config = dict(
    arch='unet',
    model='model that predicts nearness at each pixel',
    dataset='rendered scenes of coloured solids on a plain floor',
    train_examples=195000,
    image_size=48,
    crop_scale_min=1,
    horizontal_flip=False,
    translate=0.12,
    color_jitter=0.2,
    norm='layernorm',
    activation='silu',
    pixel_unshuffle=2,
    widths=[96, 96, 192, 384],
    blocks_per_level=2,
    block='plain',
    attention=True,
    upsampling='nearest_conv',
    loss='l1',
    targets='nearness',
    init='kaiming_normal',
    residual_init='none',
    optimizer='nadamw',
    lr=0.0015,
    beta1=0.9,
    beta2=0.99,
    eps=1e-08,
    grad_clip=0.5,
    ema_decay=0.999,
    steps=14300,
    batch_size=128,
    epochs=9.4,
    lr_schedule='poly',
    final_lr_fraction=0,
    warmup_steps=710,
    weight_decay=0.4,
)
Rows from block 10, named by matrix and row number. Each number is 500 + 25 x the weight over its row's rms, rounded and kept within 0 to 999. All counts start at 0. Numbers have three digits each. After the name is the row's rms in percent of the matrix's.
# conv: 3x3 conv (model.decb.0.0.conv.weight, 192x384x3x3), inputs 351-363, a 3x3 kernel for each
conv.40 083:503504476532518473542552523487494500483499508477459449507511491521566554453492536495491467538505467465489456517508538484435475489445459490491506544534524468499500542537488451592537483527449515516498504513504529544540503504509577497492476475484498499483514529504470506497447465452520510533525534515504524492455503512482495480494531441496450469512506492
conv.41 097:528537527556550562518535547517521520469485455477485438462494471529546519532535541458513515484463475530528552502508519474438488520496539525533530502494496449482472500533489536524473545552505461468467547532540528533539503508508521475496426460517532558544494500493510520516513512512516525531436456413506502487480510502427469453483487494488478504545505528
conv.42 097:489522521504497463505493473504501535479479520486525525467481497506462464543528483462502515477511485559548510515451437507495476499471512529491492463476480560535503485587495503520491465570538480516499489484479522510505477459507491536535556491500520505496479491513539526527524494506519487484457454475481469521506479509505521503442471520527541487506527524
conv.43 095:502515538528542531537514494422444436481483476459467474551541559508494520540540545576548551532522556492481467553522543536536529493480482501492478516508541532511520543522540517524511477516515569561583488482483516512513538509532517530541549500501521504504552542545496503496366392360471484481537514529470467474496501473517511522483503519485485481510494489
conv.44 124:486485507518526549517507523598591591504518489468488505500491479523510517454494463462443448524519521493496509506503513495504511509505474423418409480495455510511492493505509518522512471465463512518515563552566517534518460449455485495486514494443496497502534544542490486484498492506466466455536523525565562541490504488545548540435429423501496512567583574
conv.45 097:530543529539521517476472504550560573513523519467484451423435424493485461559528522413467500483462448502495509479461448488476489466446492513498519488481470525541515494568528492489494489513476422464437521516527546515539467472489504495499472476526535533519511514509506511510566559586506489496433472451506544539539529505480504457490532556482475467502489523
conv.46 090:491501491488493475510506494454451466506513519533534543537533551519505518514497497508525518502502509512492503522508516524505518501471515544541562518518534507501518521525522505516507493528483479484487439444434448450434538523521518505502486465495518504507514517514509509514498495504511522514519534523473475475479492467498524487499521522453473485472480501
conv.47 084:525513537563568588505497491472499461530528487532532526506505504470483488403441413559501497518500542446434435512498520522510524461477429475478454473474472527486492494479495505493476463480496572551575507498500426447441510502510477500504517486483510510508528520530488479453447464446460480458604559591494504504476489472523493533475453464498508528498478490
conv.48 113:484502509490497491494496526502511526502484502454508531487463484504477527508472503490468499522519397554523509466488420439482485481530513549502514535535506492488450550519524506454567434472609498484496521491527495482491504491593513595442481508485537520477491505567460493549476451554563547469463487448522508513544492569468456498478448514528452428535510458
conv.49 134:532534540515507450547529534524451442497470487491518494547499459541493468526550535518525516542503434561519513498554451458554497468490497498482507493510530505525493565493469460457545445499562545518506538512512521540550492464594481588467540518525525488437481504518511498509490443538525493468466500506478500501523478531536534511497499554562508459500530501
conv.50 103:483482482512499520476471489499480470525517511524519515519526530542536533499520498491494485497494481511511512473510484482511499508530511489474486496486483460473458514497520520497499501487491526543540559563547513522512527529526464501504493518488499491516492487492515504505506478484485470474465445450565563539525521526533520523498482484506488495510518512
conv.51 120:473513489480502542492514516531485519504492454508490423549498512512506509562520479434502543473478525543506487427537491507516443468511531488511460487484510558483487526459618628481431475470551499496533534512510528519530514549413470486595458501468444480520528508456488524532511490465473506556533489450549475531484479488455495508501484543399450550570489489
conv.52 094:523528520518531542547570584515523537461474455462464419451506456507544527529533541456491510491505534501546536509527541479436470511513525477483485511483488426484437500519482511528483592511510440461456529528531563552573500508514572496499454548533539562545498499501516540530498492508511505534487501455516495489499530525476480475492513477470503535538521520
conv.53 129:531537527487485480474484487537555558478487492505508491410425404510525511522504498432447469469474473488480478446456456428450441478484496494488490534520511509520520469485467514526515514517523473486469515518514522513507415427432512510513511534530483489480484496498504511519543538537571535544482488482510515520524511491499493467551574569507479503469444430
conv.54 107:549560544516497486511529551544555549472483489498504466416458403482539529535513541387456522539501472504520517490482510463439461499498525466472479521508493493520510472533445465505505518529523469493457512513514542536564428454488541526492476509533512535511497512506511546547515524534542513510442476465473486475504506488470464452500529524500498522477455435
conv.55 077:529525535492487498503504510485520493528543520421437396486483461498494474440469451547493511526520531444448453506497510487496496466466436512505513535528520473465448485510487487497476493484457524505512478480483509513509487493499524523523536506521508517514517519508465475452483499479524529528513506517481484461495490481496479475492472499509483493484462476
conv.56 130:533538535497496498520530548512517507443449455466464439410423396507516497553530533426442480498502494496522518482483489453443443498496528470468479516502498474488485477487444484494480567540538482484482514512508559538544447462474538517494492535553493503494461470476517532541513523526568559563469490476501500491450469459459466442505520521511520538482459433
conv.57 107:456456455480484458465450438499475507519498511544541543469470473474459461474498464495473454508530474507504466502494473494514458511516485487486490495510521543511512482453469520499473498522533445451430459465474476495480477488471476488493528477465487479479498496468539520493516515521500494518559515526511504531502501504510517534492504493550538546549529517
conv.58 077:520517524520512533505502522481495476459481456497496473439447414463465443554574549518501512504505506549528541408428445442451440516525515502503499521517496468481456515536514512512490553534536497500495528528519572574560502505489530530560524547537434467462475484483513509520585565552527523528433427424521533492566559533510490490550523527556532554518504509
conv.59 081:523533543460449457506502518513526516497520513452465438430432405487484469442435419492454487522500518466485486520499519485484472447462465448448443559541535521528530484466440455489487520524497532513517490480481513511510386407395535518508484485510493478470507496500471495480490517488546535542517510512458437437466468471500484463478499509529498537511495497
conv.60 097:466457458491470465420428431537540547558568566568549567459461449469486464471493459485504474491490457550544541468478458537524534523512514515499508445450432529519512490503480502498472476517502401418411470506506453470460525526517467469465504477470509509498515519492518491492557546551505491480469444456475490519506515514529529538518507490537524490525564554
conv.61 085:523517530503500519446456475510525504532551507540539540476464458465453447462507482543507519517512529454455459483481500482503484516555491488491483518523511495493470508521507494480460502468479516515518491491499452492476472472480472487511509507452468492501502513514526498506493494480503513513508477492489496463536517514608576592523490493523511524461455459
conv.62 089:493494523483512499486479440463481461500507499500504525580576613479478518520543533547528527514521540532514517487475484565562544532520516499487451484489501556505537525524566522481496476534563565565601487489486475481482531497512478519536571514517475481484514499501529515515488493476467486472496486498513514541473445456500491532525524545505531489480485473
conv.63 094:507502513493494506508493501479506489464483481369369350466478468467461453503522521512490514499505524483476491482481488485498481525521507528517508533522523463473471502523512504491462526493499504498499487483475553542546526513531531525546549571583481498489468483490515524529538535526536542544461465466492494482448448444431421427499477503491482491454454443
conv.64 073:524529522489491495534535561481451448479472456534549502577538600526507535521514507446490477465424471524475528502508510506488513495462511507531551516526529496493495495483511528502521523544481546537564543522545502509503470479491450463460430416479485488510480474472493494482515525536482500480499524504521502483466494450488543488514523538466450502519453524
conv.65 099:505528537500488475519506500510492528458459485492514522487496477475473465537540489464521534499540501553552510484448437507477455485488526496507490481476480539532480535575534513512497454547567495527499490492478513516515450456491498507522527520495506504507503506488529537547506501516507494522501462444496473523485472493512514505481504532515550528522522483
conv.66 115:449488477476516513517512533478492571443451467438463444463498540518443493551492462484510484410505519507492549513556465480519480474510531557497467501503498506532481495441569518432523573505492494520523516493499543503488500560446518519501515546561486495528430439497506532530528474509501502515520487460539439492494465483499508459477482490465513533509482516
conv.67 111:531542544487492496497490482510516511525526522464453446417419410473457446484498497473440472477492506456440437504479489471475468438426447478465459545538558508514507471437430454486456510509512511502505442435424498497492433428429504496492497498489486467470502514516488504502479490481571580607540537534503491491516519505510518487466495495505487520528527512
conv.68 089:485473468495511559516526564552534558483453452522513474470492477503501524548505517438509514470511551482511524530585569510527494498567519465464479511500507471508486455441481513474463598454474446458454518514536542515540489530475530510520460573511490501520494460472511541520516500518484496535481507478508462463489499495505509493490509457462522565514509507
conv.69 076:502507516502492512486496509513538526492522515506504470433453399464495465537538540486483506473478484531528539463470488472471472507515514529525527522496487473484473522548507515502487535502533474477457490502497526539538539544545537534550493527524483495484469481486503508518538539539534525527446441427485495475545552538510490497474448466513508506510500494
conv.70 096:527518533539544521537535552493528468481469502459456491511512450502539526534471551523471522521540440491534540470505495451449458501513509521493478492530494429486467494583514480508538534482620506489465542523531548502545561445598540588433413491490538566493489524533469509542508457530538521504409531502509535507514497541492461518525492511499509477504556532
conv.71 088:572564539528495495529507514432433416471490468502516483521510509554545554488507492484495467549478470507493508525475522502477530451430482495533544541554548518527519492527444532587543508548472572553562555540550491499497490454518484480483481438472481493463525532501470477458469494493449477456533549537462477437439474431493510480525572561495445473527487504
conv.72 108:503517508517516521475474474471482477517509523463471486503512526557540542562544572540524546467506490476483472522512512503504488552527533566558565488476484464490490501529533480488487532478496492483486504512512550533547594554536516500494464509519535526536461484491490487486504503499532523530438470466484485502531526557474481487474462496485497481460475469
conv.73 081:516517549482474488508509522504508488501508497537519486486474461503492499469459455539519525544513527464492508553532553544526507497531486412437424501505515535521515491473467489499494544515508549527533520503521480493508452458450527514487487475493513513508515505502478507472422457453454465478522493526444446459492504496516498491462462476514474530490475493
conv.74 104:538538546473469467498494504521526525481497504472474453412425398486484474485480479468452480482483494473476478485476479454470453477471487474464464544532522511519519483480450473489482527524511507499500491486485526522524408414422522510506502516519479474466474474488497513516531538535562551556493487490466457467468471460485482454512523535508488510464456448
conv.75 098:484487485512492485499487495476463452501468466526504506509517531515509506522529513536514527490483456483496467505520500469533488490530484538527532491488504472522506502489529507513511530496508501519524529528518539544528547535549511532527518556489508490501507486492519509493479454459528477496517506517556546530560530548531531529494489480470450453525535515
conv.76 074:538553556481481477504508543473486478480491484516529471491498502515518548550502518480505563468452482460457506516489510503459464507479520517527547524503506489508489499533498500495518578529501527520516513509522525488528499493493516484484469502567511502518466475479508515504500527532523516531460515487490494485519541537497531451522514577454460492401400457
conv.77 127:497476466505507549495517547533518550485474477493472470477466497498487515521488523475528454469519486456521528482643480481586487495576496487481506504498470456495489487393527510395518559410523471451452501496524525507528491586496515574477440556498477504530486451493485504512501456526508489522481498481519446496481468469513476473495473433472527498494536511
conv.78 095:432433442481499484533521482502500499520497520452444497522499513447447452507504511518503481502519532523524490525521519523520528491509492472473458510516525538513535520488518497507501465482507502498501437439442502499495483484487495503506576535499492495491549527531502509504418427415480491489556527546490475486531533522523501536483492459501509513526514494
conv.79 116:473503485491500490524497502472489551479490506469503460499527560513431527527489486450486492427438472521486565521512455541506501494456491543485521519547530486508503456490491524438526541557478522546542525491529520505490467515531514577474507462524471485515471466519475495486538461520485500487491484462485457442514527548486578521516511537493486498518509544
conv.80 089:464461465454471457514508478559544541553528565510484538482470486418426423472464463498482470514526539500548495522517529539525526499510516455461435497495513500490514498445479443468470465499518472469473369389381476482480434459472507491491545536480509506506546511520502527524448453419501495497560541563506484510531537531533490516499501466518543548516542488
conv.81 101:474488491509515522490498501469493517424442461424464502458493476467462450505523538491482506495539517523543546490499504456472497500501527542531512497491499495475473513579546522531470519521589485493480485483479519515503548488531542552549475509488506528504433453470506509531501490506560554543483484467512502516423425410424441452466447461507513493512520468
conv.82 081:407416414454469444493493474513493515476460484500483507528508520517515510525502499500516500510529522509501500528526519521512511485465494518518521524526536500514518489480493481479478460466431422431419442455426432435420498507511505507504497490503505501500512513507510508509474475486491498505536540543478470468483488469490509488476493471484489492535539548
conv.83 089:531550543519504510490498529554559573497515527458474433389413374504503483573544547420473526481493461506504498475472470474486467484483492507508514495471471505531499492530506481495526512461480418440426513518516583544578481500491530511495498543551540529529473498509503509515533534549528509521433474469490506513536523532492495472493522551480482488474484489
conv.84 091:512520516539516494478467471529547550488520531509527532454468459482473452509512488467519522519507483567556551514475455506495502495471503492476499460466458538502489505593500490498481429551512463494467486495483487501488468459516500524525521448470515523502512515516514506512512496526520502482451433450457470512505508502513542512430440498516523481551565577
conv.85 080:421432425455471435505497461511485504492476514509507546543534554491497504528522534490519493514525519533518507520511509531518532505480502501510514518524552541534546504498507496517515472516501479487490426438425469462463495490495499503504526506505491487487517513516521521522479476481487488488524534533473466490472478467483507505507535505491506479510506517
conv.86 096:561553556513512524503496502445471449526540514454475440499502497488486480497519518563519548515505524421412434491482488497497499450435421556540542539529525476454458509533515495498484499503491530515525485481482507504503536522532534525542520483520496502502510511502483482458510523503531536533510505511490493487490489474499492485521493546490472482451437459
conv.87 082:490500483505509521552537534487493508449470450413460466477474451520523456470544469545555493522570499524564521466503494429474496440472528543522494546526518546563490503562534533554524489546566504513510544536522536548502503474502575595569526570491520533502523538526498536530508474484540494499534485447480446466538525504499488514510509486526529513536515528
conv.88 108:543555536518512510493486516564564574508507515455476448429450449510481476560522511422459486469485471514489513471461460461451476480459503503490502477482468524530512471542533490489503524522483434465446518515517569538544460460468492506501490497557534530526473501505513519514587570579525513516440483480524540540527519495477503447507529553498495499472472514
conv.89 086:529540537459475461502516532534553562481478531512502484448494502469499535499472489520521558516521532432540571572533558560507487502521552461460447474476484498459503461475493435459482509510528475486473433465460493485503454490470544522507515522541521529539493478483482540572466486466516515523498501508482452493493487498537496454483487498458485516440486469
conv.90 108:491497496494480466465467463459458465508528529556572548516518540475463453546561534469509523443478472545542527470461459502521493538501539542537540481482486515506502521581523510512482483552515504523525478485474476491495509474510455487510508472489473481487468464468554520514539533524514491490461450449501487522507485515522543530478477521502517483457478489
conv.91 091:520532522534530530519534559498514511441456446450480479429468413461525489545532572458483538537523497500536537481493517454448475483486523506514505509509498454479474480559500522543516527521598467485461510513507568538553515488530555537510454517494523557527501514503499527535496488505554525530443497456514507480448457452446456468491495507493487500520512467